config = dict(
    encoder_drop_path=0.1,
    encoder_depths=[6, 6],
    final_lr_fraction=0,
)
Rows from block 3 of the decoder of a small spectrogram autoencoder, named by matrix and row number. Rows with one number belong to one channel. Each number is 128 + 32 x the weight over its row's rms, rounded and kept within 0 to 255. All counts start at 0. Numbers have three digits each. After the name is the row's rms in percent of the matrix's.
After each channel's rows are labels from the 100 clips, of 14976, where the channel reaches its highest value: "strongest on" is what is common among them. Only what is clearly more common there than usual is listed. The data: babble in 24 made-up languages, each with its own sounds, syllables and stress or tones, from a formant synthesiser. In brackets: how many of the 100.
# convs0: first 3x3 conv (decoder.decb.0.1.convs.0.weight, 64x64x3x3, each kernel summed), inputs 0-63
# convs1: second 3x3 conv (decoder.decb.0.1.convs.1.weight, 64x64x3x3, transposed, each kernel summed), outputs 0-63

convs0.50 088:171130160163135185175127189131153114146149162095093118110174096131119142171145148112150127194141042107142126102168067089114122077105139087113129139141154127170148134121141184094184154180120111
convs1.50 089:167129093117111105116166118148098091154125117137128062065098153137206177102066191157139172137148161127124058136099150193096114135151107149113097138136125128094089136126075076114108146135125169
strongest on: clipping (93)

convs0.51 084:135098129085139140114149146073160181062130103144057157170087139107125136098108130098117121181156105155114143074133125146164112100159125092118045136120084127123126182173109132187162122181087108
convs1.51 100:140131090151135106125141150186141118163098179100150150104125181140154123169134141087134133111071131196092148131137094086116139218129107120105163192204148129140119076085099138161124154083114154
strongest on: mains hum (56); clipping (41)

convs0.5 077:117182115116113062077154092118139141103117164149155122170143128087114108112210133128145112134132175114168179174116092173142099147096087173155127132175073168080134109073127115172097156116089112
convs1.5 079:114146119105126155186110137099128104137132149101113141080165119140116173121082163126101113114165130084151112111174067099128152043150159163145137095111081104129081114181120088144103137122238115
strongest on: voice: high voice (74)

convs0.11 071:079091141132164094124156167115140129171108100076108114092138094112182149072162109118102129104122174190145132150095168187109087096107108130172147154192142125125155140113088130203153118097081170
convs1.11 079:193165106149171152080137097087092158086134140138137113102089132113082126146100152145132114145070103155100146184175108121094135102084165115164123072181138125122109131175187092137135185149091071
strongest on: quiet level (80); thin (high-pass) (40)

convs0.3 077:109093130089123188088186150119151170105132143099137137143100127107144126091101128097151092081138104134122135147134115080089099130162106121144109132214083160094094108181137181139070096113187197
convs1.3 084:058145119143135044169129102139159141174082147089108122183086095130141150088188153072121135162122157151105151125148121169122145088112142173123124200067154092126146164142145098116160092122109124
strongest on: quiet level (62); voice: deep voice (52)

convs0.23 096:104146143119136089077133121111115131126094139115062143139087094160128095155147081156155140125154115148129176105103151093167156124125080110167107096187108174093166140198090140134030114137065119
convs1.23 101:149153157119189175138167117068137167161146151134193138143134117162157121112116146130117147114143141111173114124172160089093148156112074114106085140110152153169126138124065097147138132157252122
strongest on: prosody: tones (71); /aɪ/ (27)

convs0.45 073:130083167109179128128112161083147084121166139095129158133134058114147131167139179136086054171171111187096133100157141130144156086122071186154115136148134136133169157141210098141114130128112106
convs1.45 080:125130156112134125150142098099193128094117194168126108132120138103104082107115103081153159131121153133116087176096128075170137150130169094188067144130099121165138173131096106113144124058043168
strongest on: quiet level (66); mains hum (54); voice: deep voice (51)

convs0.61 106:122147151082109128105091128094090144094189166087170122176133121109110164159175177129104109155140132120101180092094160156179103139123143042153112205148152128129087116105167126150133080154089140
convs1.61 104:115146160151087099102115155127127118142180048078131148106124119063155129127112192147098153137133157118128096145138174131161122097142120196119155065130087117099084087072153121077103120057119104
strongest on: mains hum (50)

convs0.27 078:113105148106171190095098113066139142150184161089124175178093138047132114136089060096144140152129115145101112139121122134109184089138108163095077054145117131147172128124143153118126100158093147
convs1.27 090:155153075138198094138156146153086149062050119140125109128106087099151130153124086116156140098113100118122122109141102161141127129066143117159130226082141135141162184166129147158095135143149179
strongest on: voice: deep voice (69); quiet level (64)

convs0.54 110:135138096094160114102093137096091090088115126115115173144092160100133120146128159114144087085143147167052156131149063105144093127137159111106137255161139133151183162110169145151120112121106145
convs1.54 086:099110145148134152079153097136103176098150067144125121135161104155103184109139123131117198109134088182137165073108133135177146131134102121148125037110092119092079089089115160104095186108108093
strongest on: quiet level (68); thin (high-pass) (50)

convs0.13 128:135086170119150181126158148103075139115111152119106147094135117161115128113177152125131120129076152041147117168139092110140169075127177122129108221122096051108086136105107108131121129131191113
convs1.13 184:052123134142091135116166117127141135119132088142190100142148154145175130156131137090141146141078100201143106119118124101119092182121103082097139035130139191138152087113131162118133151105050101
strongest on: voice: low voice (54)

convs0.60 084:171120169153126123160145108104102174128169121131051165119113159114115126134225127094100126138126104137088180112191188099140132112118108091124099088181147117155098129138141104156164149115049097
convs1.60 084:174183119070186146169097104158115102102124107122166140103138164121141179098043159134118104087097137125070135132118061119125129173170137151153110156126112140085076090126077121130126196119138114
strongest on: quiet level (75)

convs0.44 075:125112157111146129083129133077073118148138174085089110170058066101129145140130153142144134158103144138141139101068079136125164075100168126114113150192147144125163127135164078153035145138124159
convs1.44 089:114192173091089113145133109109104097151129133160136092113091132135119077128105085166127144151177206103154139162201166173121152092149084149082131096106074107185180108137127131156142143146095160
strongest on: quiet level (57); mains hum (43)

convs0.15 111:124139156101130142092165154119125154126098176112128164123133110114118119137140144138158131125123121085124121145198042122090216076119112121085123103163132065136150129118145087146052161079185178
convs1.15 113:088160130142114102102170082163115088136111139169093118114159121067100161120125077162144092120131145114105139090169106185150148159133124139147167125070143178119116049141216146124139105171137186
strongest on: voice: high voice (60)

convs0.10 071:127064103168177094145137091151135096096057164107128195183113113130097142179229089122127164148134126141154129174113176156166127118093145173119113145134090125084116106132133142153114138143096098
convs1.10 079:199166125079112108122156121120121105138114134109105123103140124170177164146092186163127078120150161077118087154098124121092103100132109160191159071166159152078127139128177097083200096158119140
strongest on: voice: deep voice (63)

convs0.40 091:158109156112163046099101119107106101142098150070139149147133082109184120092076188097158074180050147123138137174118132082106132121124142173134112156105151136132158184121111110136143176131089105
convs1.40 080:165116158152153117133047093083139131079155144174138147156141124114096120113099065155136094105173213159164104119178165135127142084158149166153102117132100134093141167096179140154152186132094145
strongest on: /ts/ (50); mains hum (32); /s/ (30)

convs0.22 089:146137125160138168105052141099072112123135179091118119215144088160162113133132123110126136166125156087104161109165150155165144160114089153121150115151104019112093127104141103154068137144108143
convs1.22 082:181160128118153126051155137151145139093114123128138162115116178103077153174109178173140115118091136181073151117111080112128156129150191121142172212124098125085092120117124095087145140099074123
strongest on: voice: child-like voice (52)

convs0.34 079:127074167105098122099117161069099128099064175102075137218120088124092112134132151139165095171146118174094125108116118080145093120098172113155140152109082183100140157153139128158127155162081156
convs1.34 076:060102172156102121144098130109192142169119219105101125119105123117145114126124111094116138172103197092129195171143165136132169128137147123105092060125132160154173127121113111114122062109122174
strongest on: clipping (50)

convs0.33 197:118096146119141130075116116116133129147171128083122106115155065081170080151092124092103113080130149079085137128156120089121124048118096136137101180109045159142172139137149137139096089165059108
convs1.33 112:154208132141090123145163143113121113191139160102115114169138160167143114079190153140093092179080140113106124097147079113096154168136150139061150128140138077127135133171155110140112129179046138
strongest on: clipping (35); thin (high-pass) (34)

convs0.18 116:150140181110141135086146167077102194160120136120072131151122100118110072108108115153122154126156113113149150128165144102125158033124094123111097086153073117103084108167092140107103127108215091
convs1.18 122:144148135134132119138112126167158148161131126138139120129191129081161140141139140131100206138085115168098140072062125159156137200126113115176197146106195089117100073099124183088092145142119103
strongest on: voice: child-like voice (54)

convs0.20 089:122158150125148194092113158104086149128122160144136164168117107118115107116120150089110089148143064136163146077110113155181096064088143122120108178207087109082129177125111073106136140197130118
convs1.20 078:130116166090168073149065200116098161126114184149117169128156139176180114094131115176118102115153111098144091106108111104110112132146076168069142108062125152120123142101113178102176097081152128
strongest on: white noise (44); clipping (40); thin (high-pass) (32)

convs0.42 090:156071164110143159136153108048150169120125087113163122143157100109091082142133144124162166176097085133081105110085156125118109090096181132140091172089118101074060156125120120126170110153112070
convs1.42 126:137178107133139149113103111140128088160152195122135202126117163129137118131117128129133073103131142099173150142205089137149159148109064131093135124130149163241146134169146109148076136079148143
strongest on: voice: deep voice (74); quiet level (65); mains hum (35)

convs0.24 073:154088151120151121037142109043107156083131117102113189111117171099139082147119115172108135153085111116097150106156109134118102148100157107112064177154083137121122153160143169177160116092080129
convs1.24 072:131140103185154171135077152105116145148066112139092117051133087136152131070092074129108154118150115127158136102136110184121209070111082126135187105114148132153167177121099120144126130161172129
strongest on: clipping (39)

convs0.39 086:121112147083101102117076128147144045076117211101127104132149058170159112118147135155131172136097093175146097159095117133156107119124109142135122135165166070129138151132165092122178189151086107
convs1.39 081:170084131121171120156137133123099151148138140099115145119092141149120179166119178157124121151151134139098152168084190130147200159087134195123144131089059170106148165082093085141074177114151096
strongest on: thin (high-pass) (78)

convs0.52 104:129078160081116134086106101114105115060091174129103156178126141122126135114148165158160143201132154170101083129058142093169137082080108105146111148179111180099140119133154131121139162196098137
convs1.52 115:103177130102109109182168147140105114141179121153190101132125124133116162180101128175115144120129115094123096088136090142137042205134172128119085118077141062067095084126107128116096126153107148
strongest on: white noise (71); clipping (59)